Weights of a small image VQ-VAE: encoder norm layernorm, muon at rate 0.0068.
Rows from block 3 of the encoder of a small image VQ-VAE, named by matrix and row number. Rows with one number belong to one neuron. Each number is 500 + 50 x the weight over its row's rms, rounded and kept within 0 to 999. All counts start at 0. Numbers have three digits each.
After each neuron's rows are labels from the 100 images, of 14976, where the neuron reaches its highest value: "patch colour" is the nearest of a few named colours to the mean colour under the peak; "top examples" is what is common among them. Only what is clearly more common there than usual is listed. The data: dead-leaves pictures: piles of overlapping shapes. In brackets: how many of the 100.
# fc1: MLP up (encoder.blocks.3.mlp.fc1.weight, 640x160), inputs 0-159
# fc2: MLP down (encoder.blocks.3.mlp.fc2.weight, 160x640, transposed), outputs 0-159

fc1.392:535533495594490410490535439449541517512501495469522513512446499462527473459555474428570510432422552531485464553507484607528455487466476509474455600502510441570511471493501576473436509519357481398475494493380394519526493419572525460490502494538491533469492522512547479394591521626442497495440524479521535495496502507452467518430472554633477552521523580490559502458563444588522563470380455526548503485433483531446462532534519454541524648463450513485483483508566506509618567499507455
fc2.392:477461484435522480520527574500447523489526552543456487502558464512607566519492475475530496557542430523393513480521445482499452512474468496485545366520525541470408473411499483510574524543609526569566434509532502522513573642504442433463496406422532553536450512511475454520450468407510470451511521534390492518562484501516502473601542454373383461509556453530427472506386515491509525570497527563596561494528559463517503509494547518393480472582558525500532562459511503480440425503575477
patch colour: cyan (44)
top examples: vivid (39); cool (35)

fc1.384:513467445509465456505537502463535521482595439508484475570471444476557509547381532525462439454503497472458575474479500508574560467499506505444470471422422433493514525448326478467451505498535565455647586439485546594515516418447517480503523491528514467538371524443521517485492560565514519499460507494551432468549459488512596455508574522544434483448468532468454568494507589450457589543537585515553476472533553559504504556448439499556396510591486437499545555423506470559563512424531572
fc2.384:457474580537464486596483504470499542557429565556586476468517547594567487535501502474506640531486475468472443560506550560402505486500498405483471480576538492510407479530639578584443461538471453608476485608498486545522556530544518533471440531410510474523525500512430555558534492403502437498528511452408504527518482448461533546481458536355519540533499501498510502446453470502508500444430529418412471514572479476463485520406506500488515508463494553508426497554524495436473376512560405
patch colour: cyan (50)
top examples: vivid (61)

fc1.104:453489440455429464517502567519512497611620463548420529606533557516577563483486498554514518480458499560458505545513640550418431471513517474458595545510509495493502505485455445492500491546524487499473475476464536468505483457511500486442408465513473558522508428559560607449506585423509515393473492491423511418501506570471502531473482561417497520519583511542431366506505532586470491473457504461551451462581528614433586449447533467513505575522534544493464464506496458505404468389546417
fc2.104:506513623463482539374459390422412499486517549422494471448472508490499523501339482355552428554453537518558504461481495520532467465529529507544541493521429555517541484542444501567547526413490527524514458527603393423506449450460460519551514454473543455497501546494496419497475451581536513503538508499546484476504484471604551539540506541490404487452471479479559643535504443487527503566527434489528567498501475417563426560536510540540525527485450442527517566561435489460501608556554501
patch colour: red (88)
top examples: warm (57); vivid (41)

fc1.369:503537561472453534590443439478488485607459514499525484513528490576441395550548510427464522545477518502466563482491491635481486477401557556549590577571539461464417518528469572465494448496437520442535555469505459425558488425511346534486545434573537528533440492500502373474468488534504445470470545510527430600462480447522450578504503414501488461487562531535500500492485484589510587460487463450541506576421540501458440561537436529482410466596475523572521454465569499542579473508475510
fc2.369:517436543450505450429517526496590510474569445496507536445494540397607571420553406493527547486514509477513440460438510389473558467588442473498532502456420555625580486526581484488527442465526515466470501612549578588484565506441562443495426516408385531518499510472552581515508529527459528478544467514491528410542593556494529453483489455524530545510437547478553493515519528441497477510492542534470465415506487488576520463473529451509644518475524438493428523442470511473354499529510472
patch colour: grey (68)
top examples: vivid (90)

fc1.49:466513513462499484430518477472469465487528514490478432375462528478501490460469585476508612542495476391447451438509476653584513518486486518492422510562579504545478491500488453497539565466473499506472487483557456504485508483556524473492507574520488544540352493529459444489438480559493609541452575554462485496481449580500409471516466518475537525612560490466604585462520485467512554581591444460594464428453554493513567520420562497506530469434522516508521379493453404539575542537531405
fc2.49:446573499591449517512501397583537463511470534569468590582549469546523579507517441490502597526452513526512420547597501506459481491446579493516566398489446486425453613498481488564429541477547481516483504552458578501524460485422480478470500481533416503524521465455507583509526553518526485525544414512531502569547551527524486484444454403630501517483486499521505445539394546520379467408472526498368490552438497496482462526486490477526441508533494516426443510540566562505444489526362576
patch colour: blue (26)
top examples: cool (37)

fc1.164:477500471496508520495523504491477557501403496499532558509480406381557452530516370467456500495566505456653546557490527508387526554482508509519437511500489485472386501533531522426507590500397412613506555497505501573498440483459553390512451499569538491574479408513579556418508477413498466619531511538423483506503502565498439416478498496497505494632474485500457489483520476499517501495618525501491472486525397556529550500520603503496517502462485422475491604507550496535491489544449470
fc2.164:523563550499498494494562537408462391502511564524515458382609472523473481496511500523498531426436514499472463546493473503470494499573513489404503520591480485429464441500413497504478495464576533397492495471611493527479500471544447468471490701524502460400520510497525444503555465527414435504507540479456470574512499475607504511482449479444411369526537467431463562496428483554514514508637488501515565492488506503506621483538485500421491516464494511453553501605515544519487495564601493
patch colour: black (84)
top examples: textured (95); cool (66)

fc1.579:508373532458543477475534516451521568494512508524515496559487521543510631450518433518407476503488487538472509551470483502505408471490502454557482419459464530465449481492470585444560494569527565498537537535555531465578401501502492522579480410515517420513437592528514429503447609545534549557388460469514518478586572555462493416414521369457503554594520468572489497433570579501464459456551505452527555491505541612415504462424437458493516467559576539489506483476506484406473435469496509
fc2.579:445581528452507545580413445503495498489506413500516525447458533494505439500484420489540545499485546499503483502532504553476621497524549583495494524498494492533522550502536433539498490482409419541509430433446607489428615592577497511469468548437485517471567411428513500565446425502603508380485509516475474443506427363440480519487519542577502440515524577416457495571470511575490499517466440513491484551498423424585538533589611530523478485462462529528509522515432512610441503580518506
patch colour: brown (81)
top examples: warm (71)

fc1.466:507521491534504498565507548519513499470565489608491581499502519445433495542420507490439448405551493481506460571446480648492532509401506446502452411461551505519488426502498480477519484471502562543510591451426680552594486418468491398510507423483580500548519474577518517489475493532498468574451525514426443464500500502544489566504492558526443503523550567520494494539493520440426515572567507563474464502483534493596503573471495556422447430503521438503449523443468465683500483476485426
fc2.466:457460482544494497448483466529470495498536484525564519537522466573572500499498496459555606501475483400484510461569438485432492493606466473445482517495480461524432603685501503478496549552444497521593372485500452525395497503536522513537434477483464486472499513442503538483490541545463484514554451653504502590430450540420510504501495462399442539518506468470489502492540459542538558439522537464499485499502355478474516510514500502590500492522500535502506494586571576360507456646496572
patch colour: white (51)
top examples: pastel (93)

fc1.216:550497490510551460569507496568445479505540546510458564475535546484427505493586512470458531473473597501516565544555455489495491538500406505431470531401494459505583473497535529575484530349494402439560466511470447535518528401586475464485489566501473467516536480490438438360468562547501525579493469430481520517485463500573607571411451519520463501506541527443494413473548385578470617462512437478452597482510495515500496502493502540545475594460452486592406514522452487475619544515510490
fc2.216:453413490491476544446501544409496548487482479507544501494430417517567526458485441453628465509525504551462438484484507540544390495464559478504495432544505593560457496595516469425513452580551558595542501460470458566473481567510442529460402411514507640447510498502505477601482553483421420469453500561428583485537525502443418442529568513416432494474507510563484524513466546455505402531495502515604482431474478521581512549541483477522508498541527579411606568471531500510500442511522427
patch colour: cyan (44)
top examples: vivid (80)

fc1.305:507556448463416543459528573563526473562509553455484542532496425506470503533564451478517504315390495515515584467436602480449492476516401472512549508494508407463497577486475537543552524475492549458466622482505427609517533456472527443505513580521406493515488433504416468491569494634450615494478471482510494532391564611561507443508436519493534486466442478459498520546476509430530500527458562555572471477481523519568475548528493503620500561467467452512501451460555519500491479537499554
fc2.305:415445498509505385509493519558513490495481474498499550499529522513542529363453498455463469512449504537491404550497607536491487408499384424505564498532551503497601405507376487502544513587522628549473497444492472464416560592463474397588508505509480500523518532455500446509537588485560443589570542434515442472461429403516532390523566468526470452505543497481507492580541537475513456523455510531455516559459484457557465520478513563580520435597496546507560495510412494552549475488473535
patch colour: black (100)
top examples: grey (100); textured (100); large pieces (60)

fc1.4:489408585474484491505457472579534491435506495497542499527439515529464481395574502569547554478562480504480543584416504541492484552435410439533474522510379501505478524545566507508528467530473416429583555492569495483492560544494480473459451550526424442544451517344499519360533577445521530572428491384478475485501486401462445546582444477548540449544445443587484499502487541530494501602505473437482554564550501556494472491488450476444500530538553558488396543449459583552523455480547500
fc2.4:424543506542494575564477467494493451429525531374528571517502525487591531528493573482447451539419494414509400469539479499630576499597579503502527463481450443512527475509499547500428511527486577532387514446470491510406489400477480471532501448380527511506504533483460513576462468604470518492573486493508501520556570550514523466438587461519440520493494494425571528470538440529536530515523449536453424435484498443511497612554551553489499398422453414552624526527466437497509528472504562
patch colour: blue (36)
top examples: vivid (69)

fc1.310:498457512454515461481543434393544508508480654504500524476497458409522523497456501570520544471470470523467507523479483495552503547695480397466453525441594542529484519501511437510502477437546422518526502471451554512482455470544567415414446539431525434461552509389490480520394500502500467514632567488523485488546544465576486528488480560554472554474498534490538508602500439454528588478440502554384533439527539558465478562458459508451495412470507387491491523506491548515528619517510503
fc2.310:469499426466438450463501555684518612530438454479470481517408520496384556520551507520463500442554550490537524449574537507426521434463561551459496512559518560440555445488552449502533459534524519574498487537431462474487491464520466615517507444527400469486436422569525535502522491417464495582487503480422478458457486610488487461534512582410466553562416505445497463501524561541537467572591500483488478553464494509351502458521541603541521592503504510502466429464478478444519504505521557
patch colour: red (48)
top examples: vivid (70); textured (70)

fc1.444:483504492485618476495516496457501506495499488500404382498500481533498521511493498500499509572564522415553500560488510551589512418544515472496508552501561493498503584499485483432505574498500509526500414484541501616507497608509497489635481515473499587499498507426425446509585529447429473465410395490514483450520506593486462394493503499442501500389489544500529269474531407472485484502452385488427598500513496503501522513492498482521517503514527583461444477498569572399530494481487498
fc2.444:526508546502468552500487510498565473468479426506549529415499466378523451544501520457518411494496518625420576497507512496502449556465519493489501570456489516484509504379467511514503395513501438467409662489505519520473429495497501511468495456641447475497486402639596496380496594582500515498497505502499600500479510514526432507500490532497430469554484504503480482531473507560490504520547502462610497500485493470566525429529563475441517498464445503501616605478386432505506593512511552
patch colour: cyan (86)
top examples: cool (86)

fc1.454:506521452580419507478522530502492442496553480468484480596496485569503504437459514433502452383577539449479515557476480493543507451386479487428489487477556486548487499507523452444518558502424564553569525541503464586522481485556423499491461575392452511536491453543505470502460483462520502503440431553503484587562546449479582508429601456395480552482536459524552508509482559516559506423469474501537627447497523594592657530489471484473524533442487406586461419523596502439484563428460541
fc2.454:506458559486508547528583497543477485520496499553567494436506492423502504526488508521506516538456508519534458475504481525472495558632494513543533481584499485465431428510455537490464486525464410503432492475503558375500540440463577553517404389618508476443438568506470502503548476523481491473502589411396488497460423501595501547503430513495602380457457624506488498481541459514439602595521507509436415547501459463482465511565481482533486486505501568502570558494365553504572482585517406
patch colour: brown (61)
top examples: grey (42); warm (41)

fc1.607:470477548582478548488525507582545475527435524624419459464476541515543528432517478331532511488421543483502487489503485419453476461489514517524529554396452506520423512534482521447499514564515453513427454516458456466497514435526505579460473424553529480472511527468503495438532534547551485499443428424485532491474463499557430489577453497518573391543510525546521493571630565477514519506398509508449577519507600430552493584495527409491504476444487530453549445485436511589518627419480620
fc2.607:440512500504499552506452508409552504416484521486442519433530570565517529436567506500436488486480614422517557502485555503501442382597482497499370543612535487495590539570477431510475505453433510516501528591530522478477550457420455535532556499508394534496570463539543499515474500512541510435515467491509528595460561457518492493507504439525431474534489478523398584545409565489472494471509532485508404521453502593434461379530526642420487489520522419521485492591478530516493407534561526
patch colour: blue (41)
top examples: shaded (94); cool (40)

fc1.38:494499509470500556520496535507457520500555430441375500498500524608537485500481529523492500505410468604500400502483536500515595431447558566504461443469472566365522488500496533489579560548539500523571421441500567508497565500497473498527513406465456457503441512503522559470459590495476399501509518287537494466407500660493496499492454623519413524555406534508504520451436533484564594530549500467493498502487638498471484495500561504507513498501497452488502463538499485496491515512502454
fc2.38:499493543499539598511477501411429447570463464473574554454565493438460468530453557446557529488480559506447483501569515510447490514500357455465494471543512421615483589570455565508479497535465489430500592515500513501503443499454522468506566499534497455538507525482465449523494484497506504449538487553416496611560498419594522543547510495458459567502548463562534490525500448522425480506508482472499472451489204498514499590536498543498413497527504472524484480524491502487610532505524441
patch colour: red (52)
top examples: warm (51)

fc1.27:552432542424472431476560503508598540527475512538504392496432496545512418420477477475533524580473522548371510501483552463426490508540506486534477499495558464508458412527550449465450500451528443531550495410538516461522438505557487476495432354456483494588406552571499497600454651448507526510485592559518476500537559544503550570390467459496523571458513484401545490499518524547390535481544485513647510500499495602421483503497525526481470476587515493504504486505524491523529523419521466
fc2.27:478521470610511503553449573400432462470534527496524608459499484545509532624506548460477490437563490514517469463595490515459404490530505465527523499531464564466442554425501488514506518486417586451542561492472410438491516507481548581503556554506524508464503471483447468456467303511462447515460466421483472526525491498505457393514508540532549493495409494600476513502470543525594519456539599491474585433539540431556486475607503510491558506442445502543560507558537495491449527637429454
patch colour: brown (70)
top examples: vivid (100); shaded (76)

fc1.101:380542471457535406537535492498401582527528418505510560475583483497558536532550452413536565497565509490530512522364341534585447504448432507481525513502554439539530471526506559469543510483446518503522413568539421534542431428545570551486450447469527567526417482529448496480600551510510486442521526478477458533475487471487428620508481524455567537507474484558485435525453478500487443483444432463509474440539522549515551574465434607486530428471619507548421535451467515466539532524549518
fc2.101:616475419508504526529536424425581446463475543498422402486434465541472468453401531524469535460493589538472511495577613470492546531588487511456507523517477440490437538375477483511487461404558490496498510507420492522504536619510416461552440553503543515550509557475502447464491457521542515488558546488503544540553438562567546480505572491497389529498488522522524523369580552453486514504452546541461513538469485525469479474560531315440494613493427496498514518581488467544505433523496544
patch colour: green (52)
top examples: vivid (80)

fc1.387:525497547456445500454523519440503502493496517404544512506466506435400449527502424523515477432518473562596540546494452506521466495544524348432426501598458376557452427582472501546492497493567505541489409547467561539490597498487434403480497565566521531554529499539512555518505475505505470583556487541553481502398536538516492407544595485548451567526386512423339534435528545432500499539566556492505441514463556497599530527472497485500462481577501437502464457483515556543483475550484542
fc2.387:446493439474514562547505505496499489611540511434484592438529500462492592498572482435495522420490512475443528549547592520436545438485486528516530483403589545392519491464489554516604432510528520465455553469483381483453479426436397492372480536484507537535565498501450409491564451429508543584424505524547504534541466503493509508443406549531538461602494347500464512499457502584482486525518548544498589439508457478528565511498492505429489605530464510530501483502454473570612499486546525
patch colour: black (100)
top examples: grey (95); textured (85); shaded (79)

fc1.449:468516441483503597462572412490565448452550570550543585550480411526517587383497569468416568498329518526429500462509460568547474524585362532564393480495552489517483503503499496598427502521464448501492506519453493490393536556503558464449521558572474434506498544451523578501473490569542485454494563528485505498445478499461521573508426471567520430502506506559471556442525504505533465498454540557548462471524397425442516488490489528423529521540489527546520520474503570615537538458439503
fc2.449:453499489512486415479358535467476606584557510517458512554516588438513481607489492550578436448586492499490460462493607492448457498492575502450497498553553491502518475523552448500548519447537461411633520473506520433576517382495521525435425478539443489516481501581537522472456475434429472518502428495503542425568464548529422407548535620459460586532549542505475526499491575507480470536468462542417517445516511534441445473505546487619509563466564470460394495517519500465557495472535439
patch colour: red (46); purple (32)
top examples: vivid (66)

fc1.491:501484598492518491514599451480431472470498445525527483451552383559513465529490420515512495482536550489435555476596502493480498545432542376409456590552477566546520475496512450498499503476512488482495460484553501499406500499506525615406419551566477565570599535426507489522371529522471512528549542417599526527410469498549512509507443399490525482482404485547506504499485506456361528441590522431516528480470483527522501576542564518491491509438467515524555475511566497557475451582444618
fc2.491:537517540438545462531454508552504496463419554483567511363474593454413524512430535589600427513474427495584518439438463451487504521504482525568468510453414450497589501468485468577568498520490535503452503535561450527507440466496547516484568490387574477496527556523488528502499603426544406586507480532528498486476570502455471514497510534538455431551542421407539560538494444508533424529474486578468455488532515542495431472500423452492492516596390517439478433501432547580536560473633507
patch colour: cyan (40); pink (29)
top examples: vivid (99); textured (97)

fc1.377:487478431381467554578518515476512415540457480600508434560503521532580463499503460433587526550486504465554538484468402471460463516535563490549424578514524488495512466491455440484396493562451417565500412432500472451477524488490530521540482551571508593472437483484504619592548493490511535445474435542507536439474471507592498507553491435480513491517510582461496541506478500407503588556540478498522454449503559479502508539563506331411483625500371564522508549476532465541584482499465506
fc2.377:482492510601515489403506409441603484530477511439524457454510457494478457558467536563476442490521504493475437530557501569507500457495416482478503474497477462526457540485537513463513502468626409520420598508457571555551445412502499498451472517524524380542602569545534375507502441546477470604469505436496479499554517419495495544521474515493585450438455434540488509483511534562438498514525539457502521550512506445527542382480548477560498432501497579485508593604567594530387575412552476
patch colour: white (52)
top examples: textured (69); grey (54); dark (45)

fc1.334:474470456532496529411560535504539535483505541487434426595527485450500637532502429430507478495478528613540537451527520491460502552554461474503514446508509453552502546507510506489443454488371522587503475416440520513503516524573439500513489486458480491471498501503537491373513510531426513666484530468498567459506426479481556471485659598512483525499440520422449544499565536485574455490522455545565515422516406623554512483512495465487398468466396448532493478587587525515540551485477497
fc2.334:499606554519487536492452580539447397498554492526614514463536424493513462498500469498534510446447441450550358509419506462472470573474637484501491551508431601449529450525517503515504563529543479501425502500520555474504523438497626368553552440511500589510514498473447483596469457433473506473515346556481535517498543477630502468593376487461497497457557505543521450543431483514526467507482482503486498537513507422501477470499540453510594501506565502503500521624455493495532483496505442
patch colour: green (85)
top examples: vivid (71)

fc1.154:480505411515399491465540495492451519509462493541479509438516441487583667508479411541499559566424588524443555530543507506485529404510452417511509484593479432453553562487396468590484426545466414472510544523427477482581512574507569400498480496566469559506502488485498510505546574484491523466462494485454467472437473554503568533496590496482466561437444489522543498499414416519504501609582534405461484572478497544440509500535570491513500476568551471500489481559513429578429513373548505
fc2.154:492552502540519574392412484625458556481545435550527529576499512541466390477536568459440528437462467409496479514512488591534554499404476545533546401424533554489500459512505581503430633540510533540535504560496543484499472515499504539565488518507497431465535549527501502405541535454491498574543557514516513451476542567539485484503409485552562482490473532559563514488470506412412509397487402497457508494505526374465538416458479594495428487471453520483428490431476565412487508578483422
patch colour: blue (95)
top examples: vivid (98)

fc1.32:529512437441449551574580498504524447471458544487550473570548538508617544522498494505590525497541524516497476426463574540523442503589504469569480531573482519538509512504459502540459542469511434506463549486425472372513498381473548534556454511464493453500467545491495425613499554475521499455491480491501466411513551450441476448419463586699588521565534481502526488553490547533416555507372441529620440529440497480525476503510438485486475464417420522506454552514452485499457493415456521
fc2.32:477522559538503530454382486494495543510498494399472486373533488512450524470466478507505533463497518435589506503433441457510465452482451560479520451422466486431499490543523517478569476544470586477458407513553476471403544602524498529456510520538503491516497480493523538478505504478423538458533514555501541642527498529483479577501481465428441452403495420617516526431482515444590511488652580464428487509576504482448542513524556467454544565586596487445561404557601499541553570508580479
patch colour: blue (25)
top examples: vivid (37)

fc1.470:470491491521541522442469496455438530610504520546619447546435437413601428500569527565490449487533539532528508539471484441410534616428411510455508470539406499469459500531502474525497526532417429539497574526502471520545498483508575443468489535497556507582456461501462505542543414446491422512474454490479480465499518548495541517513542364534519429567438527534511555479385499487511537454596406508472499494574530499522620579523566533500475518425467407493498528510500436619519499554495385
fc2.470:469517488608478453478473553503471502492476462529540469457616412514540429502411499557521550464495470508550496506545482574439502453479520463510493534493509434453539454452448484416576520474563616407546535499522496508476497478553485506527556541468480479437533526589502382487500479504513469503421521485400455507488487580457540448389407579466421501558587468492548499542559554551482513494547603496522421569481412497575560411497439494378512601576445503474516540517454495505549507611568561
patch colour: white (91)
top examples: pastel (66)

fc1.110:612571472560463372436555523514579474457448515467473423470414502500411489492523581499470513482469434466465508529468491618498493557464496482563387586444506497510542477464622497509400457482545472516469466483388449433503474478502555515478462523496415517546440536475511578504539474578488535604472500531480389518474518629495438457551507562595573599493508501534538355478486542470532507521541521551561525504544513498452495521526505539516504532528467453521507509413501499595547418488539519
fc2.110:526472453515508570584475487546520504475547500608582516510468462457503555497475416492507592556589491505468498475560536403491560443514515570473477484490585482516531518570491491563469495463443414495453542389595648494489584509455552432417500545478454416542409515542544549478478543462490453525516489505474481556534501442485491523453527447506491494502517426420468510547463471434445480557482520548435468455363493569429499396531554509513442462431500501448558482645571620511459521487512507
patch colour: red (46)
top examples: vivid (100)

fc1.381:556451520424527490498501493544496573499483510448530439428499446472543498469623489497480440529476401510555485567526447509486499499477465429519515512466588413493410504491501529503508494501405590411360523564481472503508547480526472546525454496533565520401558534576581512508528484365511527501480482480473541500473531586549411495501486515544480464496461501548490516457475547460375507459489508449499564547527518460504506333616437466589618507490561608399527507457550500531456552479480534
fc2.381:504534491554524569522495454469468409480554504585507499531457537511534550450404551481419496505488546484487457511505489525491523467573503483550542466511503655591484523556498532543486621549489414602430475477473534554530446484480496543536508494489428447529450536488509478508450508547346552496466460499502540436475543448468516489468538383500459581468504490451440447575528470500656469457462562562496518491479448515402398548449615532526543567432499389525495445492508433501503473559599504
patch colour: grey (66)
top examples: pastel (49); vivid (42)

fc1.156:482565531553489520409489515548512491530638449481493411532502595553515522488529618502496505517519460541520562436449562452444530549566572572443561544418429510478468515479442498497474503452435501539481468528473470484558498503552506527530505401378557557506512579472494480516549489473451421494390527435423491523522446495491478465495570467530527579565536482399576482538554417514527461482459565533424606524427436573519431509454373420491474460490497532560489455538528421464522597495505442
fc2.156:510467479397543539524491461497525567480414536514482552464453449521353543528635504529488548421499455438468539540586482510605502519417509389576446544506500446472540564548529499449478528460543506445558528468488511503412564478546503496462541591492434539443447516535525493499467490546508576572566470559499477437521531494478509530627470476499465485494472476502501450362596474497537476510495442460511480392520493448498462373470510595457470529536472492566529564523558531465499394490526616
patch colour: green (72)
top examples: vivid (83); shaded (76)

fc1.424:446461548489480593467572409440555497505449561455562424505521501489513602495494553484532571498379465513506471393506482538523430485485472473441371435529515501486515471412534446606513461512493534499492477488500438570473474507446511464417530602538461500352547544542541578536482539523529504473530506559520493451526512418517576426526561572456633480525623487509439574483542447460493468495516519503477550401561496475533459468558462451515428496522446553591505475393523529510494508557458524
fc2.424:530569455533501460439428494483473514503448564406441482623562588517512496544342524503497455412575506425531474518497618511558512527506553543570548503445475540458426551550442470441459552404620543451568550499505558496508413388454493543452456482525473475490502526508514493581506465535577415542536528446516440525476492579518433496513508479510492471536455529488476580486461481583510509549398489513568510442456525475498491518457467541519575536514598456357518474511481497501585525439510444
patch colour: red (38)
top examples: warm (53); vivid (38)

fc1.269:439495514446479498475499435454548519403416442580538459498510547467497437562491560435440498526480541497464467461443420341480468574531423524557512523401419546503590547481454508459508578604506450501598528499464591458537550367490568484519469542492511543510573495562457455533478479438588491489489452586602473499572586390544511536490469519449535458540491487482558509497496494493488564467498523590470436416505463487507508548502582492475574500503502502497423504537574471518561619456489497
fc2.269:569484502500567636529525525446425442557538542449483481502506408568521583419497454478502560539576454537453541542446504562541512492493531531413489470441614498506534536454501538627388401470525508518363484477505499542460577511502495562477563464507408445497503579500478517455595495485512529588510489452535429526428521426475446429593543507512512545504466422486588535478480501507452503459466493461488571473557419579481495462436506410561498466568443555496471436473496523545423476573535488
patch colour: blue (62)
top examples: cool (77)

fc1.561:478504435458514519474561495464469508609573545511451529517502427509556486476465368495485522550429542415503518539443467611448495441552482473454507500560519532498530536482508501458503517501510489440506476387434501501489506500544482508435386470541465498498488297489504582701576542500470522526501509500498478496500498679477475519498423518507505538466530514478576576532539505497522503571501483489598424373536493534521493464549515489506520531463538415589496500451501491471507526414514503
fc2.561:489519471503575473449470475474536455448512523460502429492601505510444618542451578478485448392508590499574559493496514502596466414489603492516435507500452505479519446555488372612518508502483504499501440532503495527496469367474543497506487550456500481503580512452428468409480469543491410539573539507488523528570458431648649426499485492531517478412453500530503445508502549501431507438439497581560562565438490401517443533544489525498488519512459561500527466497479580444515489568459506
patch colour: red (49); black (40)
top examples: vivid (39); dark (38)

fc1.307:553473519536492515438513659478540476474505519437437463527396445527571533492526480494491438521631421517558531480451467516516658581527473477440453524548485552463441499523505496390480547436512492491480390476493475535488541533549550525417542555474504472478451551568555524504591455559517473546470358483522563497453484508607509420534498520513512387497499522471574556497521468459486468491509370451517458556439415490482535521470499480500446429478407598512487523514493544516551588509525463
fc2.307:486545497536519456554434493527496370518524428502552489478582528402463499500460479449463521480467607523492489512548584405458410493543486481544489407449522557521516521434558546591541485571495494535479436475519526516512440583467453479480453513420487580394495513471489481490480448457502569480509587492490428552493425488483580480563531515546424531471502539582427538446501480523529534507554595557430595526467607546546465366571513465458540593482490423485536497536445527559421425464549427
patch colour: green (36)
top examples: pastel (33)

fc1.540:426595413523501503432456427524474483513461470560443502513476429514554512459543513470498503524516480547422470380519464550521500544428584522477400414522459500529485531474458541492516507538447467513361507458434516557529457438453507598440485483625479588543541535525570546470599541438535510531516456455483394485533424596409582525475510481534497476504588470517421503548508507491432518481468501518457549413500457559506541524686499461469513449558469495495505527501557609519457515465487493
fc2.540:533496537383520483477564518500498537536576623440544577519614491508525507553492505449501551434431509458504502625555551426419491617392502564483620480551495508462517500544471446499501532560514491464613502538550504433479519455523507490387486460435450523513487547471517495439456395551516524495473541451522512565481516365553483468528494466514528474481503484518490467536417471565391455587513454511583509534506442431551539521439543544512480437458466447560504459522503445407583469456464450
patch colour: green (65)
top examples: vivid (89)